A small sound classifier, trained from scratch: 129.8 epochs.
Rows from block 5 of a small sound classifier, named by matrix and row number. Rows with one number belong to one channel. Each number is 128 + 24 x the weight over its row's rms, rounded and kept within 0 to 255. All counts start at 0. Numbers have three digits each. After the name is the row's rms in percent of the matrix's.
After each channel's rows are labels from the 100 clips, of 14848, where the channel reaches its highest value: "strongest on" is what is common among them. Only what is clearly more common there than usual is listed. The data: short pieces for a synthesised band: melody, chords, bass and drums. In brackets: how many of the 100, against the usual share in percent.
# convs1: first pointwise conv (model.blocks.5.convs.1.weight, 144x144x1), inputs 0-143
# convs3: second pointwise conv (model.blocks.5.convs.3.weight, 144x144x1, transposed), outputs 0-143

convs1.86 104:143125124139180109092119123124111155147115121171132159168100121118131124076144123125117155071166128137106137134161175130141118139116167100138116111134139083140128140136148152148167101115122120113099134099137126132146134085105191144102137117141131146105175100113125145147164138127163119114142102116146132089129124141096160155089089143072104078170106087122105078134092136151123101134153155122116116100106168133148121129146124132120108
convs3.86 097:119096148142140113105089059119166117142115155106165123136191094142125098136112146117109113149117168127124128115124172122147104114136110125123173115124130123121107130156135117128158134109094091171114103084113152114135154175151103094148144079130131154119138135146115101110116099146147109119125105151146146121138116132056105155121096103145148099123131120117143127153108155120162144121130131179125110104155055115152097081140144143144148
strongest on: tempo: 110 to 120 bpm (38 vs 9.9)

convs1.61 099:116124074084118094123139140140171090151102124127123122130146158130148166122158135104118151117084111087155106150107103124163149110106110147113190167086150131104130143125154110133099126105177142138119118191129108129134154132144115104096098078090103168173148118127124078139126119112126098136081099136141095143122112115104161134130142126108127124129105127112135148130118069136124135143144106149110136121154138165096129148166107107160160
convs3.61 095:121117106110105165148121113122170109147132157128126121141142134155130179120083155148083099125148124139131106125125119100091136098110117102121177101131198118145101140154110109141116135093140142153158075143107162189136106155121146132150131108105176148185116138110130158125124142119133123133129166171135139108126136105121104176136094157165147105137117119147123120136145072141115150172116146185147135158114131127112113099149131134096100
strongest on: tempo: 150 to 160 bpm (31 vs 10.4)

convs1.137 099:133084090129153110150100110144132078161141066134169116127147130123125110125133107099173099127147129127118085164107108139144111099113121101117133124176162098116138138136148129083106130144128155144148110093094134089128149165139145153153111147092142115135116182122112154123129100164127159128130126122172120139103155174108108122126152146093121107142137120091117153126143104174110150143171157146134147150083106117185168095140103130130135
convs3.137 101:125155108131093113077149114116095108149123130136125118125114132148083146133189099155107130126160131141136126097112128156158119141163161102150110096167083149074126181145118088148137080169160167119113096148139114096098128113130158150120113144086134165108141125160153134136115092089148134109174106097135139119137126114134127130133115092114151123148121127171087113125122158119126085158152131094141129110118083143133125103133089166118115
strongest on: tempo: 70 to 80 bpm (70 vs 9.7)

convs1.14 097:116102158112101135143092138138104127149127123140092113098146126125148096107081094106115130170147103126149095124168114105144136124165135097131116123184091099132113159164122132085136139159156114131113125156130110165138197147124128113108117124134100115143146124139176112154109117092122115132141117115151102080129170128091094120111103153136151114128082091152136107137140128112133114103160103163099160191126129145167099156106110161128152
convs3.14 111:129159140130113119095124150139131087155103130141118118148151117107155122155109178140131123132119097151105146152134115115128111136097122137184113100135109141156081163121094114149118133139117101154094129121117168118113133112135134142136150160098095134145079121091091132102097121158115105176113099131120115109152186132142094122119146138156078111081114080145152142175129096170150169159140129151163153149095152158131123107142127102085101
strongest on: thin (high-pass) (32 vs 12.4); tempo: 120 to 130 bpm (28 vs 10.3)

convs1.83 098:150097082097162105134158135139090141117119062124135185086085138133143123105141066123174128114160054120116119134121106120110130114094129110136056159133110123092132098123089147117100121116091124113126085131114123139104143123125102145162111116139146147126133122116100182160135138127083103125168114141109137120117123097104141094135121135114154115138112109118131106122135103136155103120122158123130136139088120114104084155154108149147133
convs3.83 103:119119146123147143170151131125167132141107101151089116183093096133129152168121087060110135115125085076140135120098092145130128108147133156105124150134140174123149137110125117109122115088158088112140115132135158128181088165122141132152123128136160123114121147123128102111103131130137143160112134152128127157140140103147114116124158113122129129151161139127148074126144177138071120107156146185120154160102131120127063121151143095131152
strongest on: tempo: 90 to 100 bpm (48 vs 9.9)

convs1.68 099:104109118145145143126107108157140157109141141103134113143081138099087125111137093140124124091112120147158172077119131168194133144145143137125126162099066171105109078135181111143131086129097093112108103115158129175138141087148117120100120100165132124134147103127116107122126129122149101102102100118128137155172105157087157130138121098109141139122102138121134117144096158126122104121103120089180144118153129144164137110147151154139119
convs3.68 098:140125111145143125112159141117119123119150159147123131132153136157135143134158094149108160140119135109118106078112105127130119132182164150116120113135127146114145115150097145133149105121150098117134137127136129118160082086086149132134130149152120106150150134064143119103141159166132130141127110116093147158169127094090153076164114144155194160166132076120124087117126139082123117114158169143140132100147150179139129094073141141154111
strongest on: tempo: 70 to 80 bpm (54 vs 9.7); tempo: 80 to 90 bpm (31 vs 9.8)

convs1.33 099:148108150104144140148109058148126139137101150125103128117141153139082117110158125071117105116171075109123102100100156116074141127122126092096106111115128094170123108132077160089113119109139151129185126123086126112135120108117105138101115148133103147131124094146144129159100090118125117145152158136134136135121184129142110162140122123142110124102129096138117151147129165124116133106133091135097163164139128125129091140159201122134141
convs3.33 100:088151162139117143122102093099115106112123153127176118194134141131155109138140165117127130132135110106162132103112084086138157160146126178129122131108159143141126182093105111085109101137129175127139111121093147160104131152114159177125120110115129125156121108147152128074065133147133123102167149138122175113110123148115116097125140137097151111148139114148128185142119158144126135157123108153134134170129132151103132131129136074111150
strongest on: tempo: 150 to 160 bpm (31 vs 10.4)

convs1.1 100:152178139120131115104163113120185142154085158116144141116147136145116135121116093132127108131140122142099104128127128182131130116123107122130111140109102123144196156168138164108111121132151119148110132146092147113101122104137152093141124173107128124158154108155150112116162101093135123159136079071107165094101154135154130162122151137103145148149160128068148095103131145149068144131121157126128153091140142129179139153116127103121141
convs3.1 101:125135103158103125126096132146131138119119112095120122123123126190113102142151165152158110121102148125057147154094154127084116126163139101089146129108093148173121110155092169159165134174150153129152114127124138112131103134130095130107104147122132130090129162107125114157159161124118129134167123123145106128141142115144156110134101149151193131108171098154105149140082110157148113098157131143146130154109142104165136115116091142180113
strongest on: tempo: 90 to 100 bpm (36 vs 9.9); tempo: 110 to 120 bpm (33 vs 9.9)

convs1.49 096:126143088100139162136104192115120164072112171106116107141168106140123142133127165138149130081136139145140153120125102132154115112130106147117180130098076144119125127145122086104114131135120131134112129105160112136116136121098148172099183100118140171151119131156132115149098178146144148076172129146100131146137098156098119141121126113123134152168132104116112135066161117108094152143134150131119129115179129140125132142118155096159104
convs3.49 101:156129126172109082117109108180121136141110130124107126107108127087154177102125115106152103094100148163116124149142187128090143109153152109115128123100072080133148131131152191122134140160168138133138196133142124112159107132113126106127133130104132109159132123112145121133160135131096115135104086119124125104179153111159126129131111070109069123139118124103111102097123121134130129072165096108148124128121147133112130149110145132159135
strongest on: tempo: 150 to 160 bpm (64 vs 10.4)

convs1.7 102:140125127156124127166106149077117124101130138122105087132130151137147111083120102161127154130154143153105119071144123156146141146135113129132062099085130184114144117075169160141114141139104119141099144139111125085119113118109129117078142086141123154132114156130133134145126098129159155096133087134158123184123119120146129131113126120141149120097146182115168100126143136123129089088111127131112121159120112145079163150125133147088175
convs3.7 106:134144143125140087103144098081059152135113121101124132155103160076119144143149111114167095090123120132155092103148113125127095131114135112174175081138136123077097112118103133138148148128103118121141123118142162159096149156115138155114163153132145097140134132150137123143112132140126094066102113109143131101120114142139132104139150133096071113123137088124106128120144118098111099144137133152126167089109157082112113095142118093162094
strongest on: tempo: 70 to 80 bpm (26 vs 9.7)

convs1.79 103:116085125086142141101153105148099138086146108145180103127133144132146128150093144101198108097138175130126107140115095103167117108126133137153143141107151120072104124103124086119128106133113148134135156132170141153124174121141129130138077133079139120128136136123088107133118110141135142092143107196085129158089101121120106101134142121113111126160153130126113129133108090107140150117113110121157126140109209111139122154131149149141136
convs3.79 102:107134141129109122120114140099108097131166144105171133139142135072162087172131138145134081137099112091109144081145133145133136121057137122126106132136146118087146078132139114097131115123109136138095121054110117150133117122108125128149109084156151119150134124143129176100098136114114091119100137095151104132171097109087119151109120174097145127137143172151123156158118120150113114132146132126132116111151118145077125092159121174131130
strongest on: tempo: 70 to 80 bpm (69 vs 9.7)

convs1.0 102:117143118084109156138180094143126130132131144159099131120120142132123172141121153105123160121126135074106137145099110126094073125147078093142137111128120101097091102109155127118140127118117136140119141105089152128123126117153078132128129151119139053115121135177113142121122083142095131134149143128128135098133129131106110152137150132133126143115098089124054072071121160128126146155151118121113114106125093146121069122129163113095108
convs3.0 104:121109155131164150130134084113159195111120134117111110075108124139117090098179102157150108128080133173116114114099095112146086143137155147130120089094149140131129110083138117096131101122117161121080129148113102130121102116108084134154122157124157151153134156103138155115126136101156103115144086122078117097144161120085114118091168139148105134123115133159128116107140136142136123134144110143139104177135133189148150129151105129113148
strongest on: tempo: 110 to 120 bpm (44 vs 9.9)

convs1.45 096:092162122119156102092124159152147122098107133157101066130171145137163142139139137102107108102134068120106132093154140082116106150144165134112155142103121089152134139141137113105126185119174125069147140163111148100130139145087146168083149129128139137126147150130151105149140108150129133124157172115144142145125076102130160133087129126107132110146176126094132103125158100100106117114146086126105113122120132134118112156158110137133151
convs3.45 097:162127092147155151159119149115135135153150148145154138060146131125115105111115156116160158104104131096098153107160153107067125122149138061112121123159132101145130125138167122139105123139123119117139140139125119182145134116183100115136147103161151140113179153104099132141192168108097143149106128134145127110089086099141125141113152130122134115144113112133165119110098113119127104111084144115143103104166117124156148105144149095170117
strongest on: tempo: 90 to 100 bpm (57 vs 9.9)

convs1.15 099:120147073127137114143108108119086171172141125117071129135136113120127128133116127099097107136109087108140147123108150131149146111122074163118184155118140156119158108130113108175123085160080143156087167153124145167086157136120118140105106139084138140177161116102160096145095125126157090121110127159120128142142121131104161135126096125124129133134152119103103130156124120113135135178106158118112118108137175128135103109127074108138108
convs3.15 106:108155145107116090147091112137142123115162157143189135162149156135103115151161140104119115113093140121117115080094094103167109139095164144129135108128159142148091152106132152134123119129134128165109131120147137206139129132069144144136131132159118122140091155122165131127137162153100163118106175152156123174098130127100124118149127130091115084187109127095126147102131109114158097137113130139126122135138135162082151118146136127118167
strongest on: tempo: 150 to 160 bpm (50 vs 10.4); tempo: 70 to 80 bpm (38 vs 9.7)

convs1.71 098:097142146138107090133134135154128132116107092165092126156110082148142126133153095110138103144093107154111122150150124140120092125159118137149182119092133169097131116164127152099104128115094106118121130123159125137113127106171160158138109137134144101113123109122137131185108153149095158127125121129153144177141068131179178131109127140105128126116143123149129105137169136085110085095137066146100119120111129149149122131184102116109164
convs3.71 095:127163117127105140084151135148154129130144158157087093107121113176108123115145143129157121134146167102157148129152118085110125161110108107110153093146129139091116150141129144117145133116113115112125139116149117116087163123123115126096142106125117165115100110119130099133149150075152104132110109122128170155126156140085084160102122079147100131183185106095085108127184148078159116142122102145121128143117132152134149115101144136071119
strongest on: tempo: 90 to 100 bpm (40 vs 9.9)

convs1.32 101:173118098142134158098116132112125123151149195147144157148134100156153084098130161088133108136097109143160133174123127148119104143149138145151153154125092096131120129141071091072142093119167151161072137136129123140106130131119132164126139172110167113147096159113099158134182133133133138159123123137114128103148145146145168102118122141080145120135162118175124126107138149131147135162111132136142127092137163177106122122104126139129119
convs3.32 104:161133150150064124112111105125085138121119107140187106130093118113116132126128108152108138124117089137127182090094069123160134138119120129122148137120167154148077122125144146131115122080141137142094097118094152158137148130116109176123113131095158115116096141092111150140084127095139139144162134127149094129132156172150127077111142095114120107148145118159110157113086115148156124151088159137115133127123127128092121106137076089143132
strongest on: tempo: 150 to 160 bpm (48 vs 10.4)

convs1.80 103:121102117158199140129139133091097136141166097129128133126135128117131111105169120122216118130123123100121168127173149126143121083175127159155147161134127129105109110148115162111107120107127084118124148113125171126150128157092142118124091143133111090144099135212148116134128141154105138132156136115141098126136122141141119109124166114172158152148147163100148133095126098084135097121137140136106112139111092120095108110130102151146129
convs3.80 105:135124075161082123148113110129141133087103103167109128156168171121160142141178093130094108139142137122141136123129096123144065141122126132135121109107167122117069107132108186089144140099138118079123092132125147150107118134124115118128139124119122121091126086100119127106071153162120142100120089126125144138113180093104098116159176084119098118138122111109102116141140122138148156132132136144090092114113135142131124096162124139113153
strongest on: tempo: 70 to 80 bpm (34 vs 9.7)

convs1.9 100:125130150140075152128144131103141109126134167140103113155151126109155131080168101128123154119134148134132134171167158112123140113136115105124112160115115118070196149123158094094149111147102111108112125111112100181153122118122130131139143104155201100146149118175136106115135147131106104107173140088135188108145135127134132140162152119136129157106125095128156165127149108130101134146125131162142113133120113127057128103110132161114110
convs3.9 097:150113164138104117114144107117161167125129101176159149138119107121121162142121166132120109160131125150161108155152117146169102116112096090122134169092125164132134109160143130163093084117155122177124108138176117093132171141133112139127156109134154167146145123117163114099136091115119091137167113121118139123095119117153133168113078114154122173096155129148109123140089176143109131124164124082155126106122091142148162122161129151120144
strongest on: tempo: 110 to 120 bpm (41 vs 9.9)

convs1.53 097:135158155126106140092133164131158104120092125149115112139159133112174120128097133191140117167115122162136161162111138138121096120132123102069124143143136112095149132089102062097125143147095116108128120144140143115112135088122100161150185124141163116131125126095132132096106118125133146123097107129134132114159131047122102170180103108148098144137120125159125076083108133127126098146143146137140124116175133131115128158145136135112134
convs3.53 102:139111089154108120133118127106124121111138103148168070113093130162083141077120112141079100135172150117165142124156101134148121144127161125136143163164117167117157143133115130182118136180123080146134108088149130126180183118143177093133110122113094155130107156163136143131154116120136171150139152146147114140165115143102121084098137137146139159145134151144113109123133120090138094139143102137150132153143133125131136072120126117139115
strongest on: thin (high-pass) (30 vs 12.4); tempo: 70 to 80 bpm (30 vs 9.7)

convs1.74 097:093140076130165137082127108130161174118111118100135190075137118164136144148118140153150157108155115102165157159142143146127182091079141129131117134122105107175086135131072132150120147148106105119102148112154136108133169116119122119144121112116116096118147113122134147119147165122104093120108134117111108102109133110143186137123147176113120105135138152117131122124133160065139140111117117145142144130127134129132093162135165142179096
convs3.74 118:118143129088181136118128107161145120125159176138132149102100147129145120166173191162116138141124120151164121139134103145164187160097115115118128115128142151100104142137125135166125137135162142202155127116152166173146150139111136100113113106119166178166140173134086135137108139145115117148118137127153122105095139152127145195146144107169125144162131127142173125146137135141111164127118114134164128164150135129133119126138141123120106
strongest on: tempo: 150 to 160 bpm (43 vs 10.4); tempo: 160 to 170 bpm (28 vs 9.9)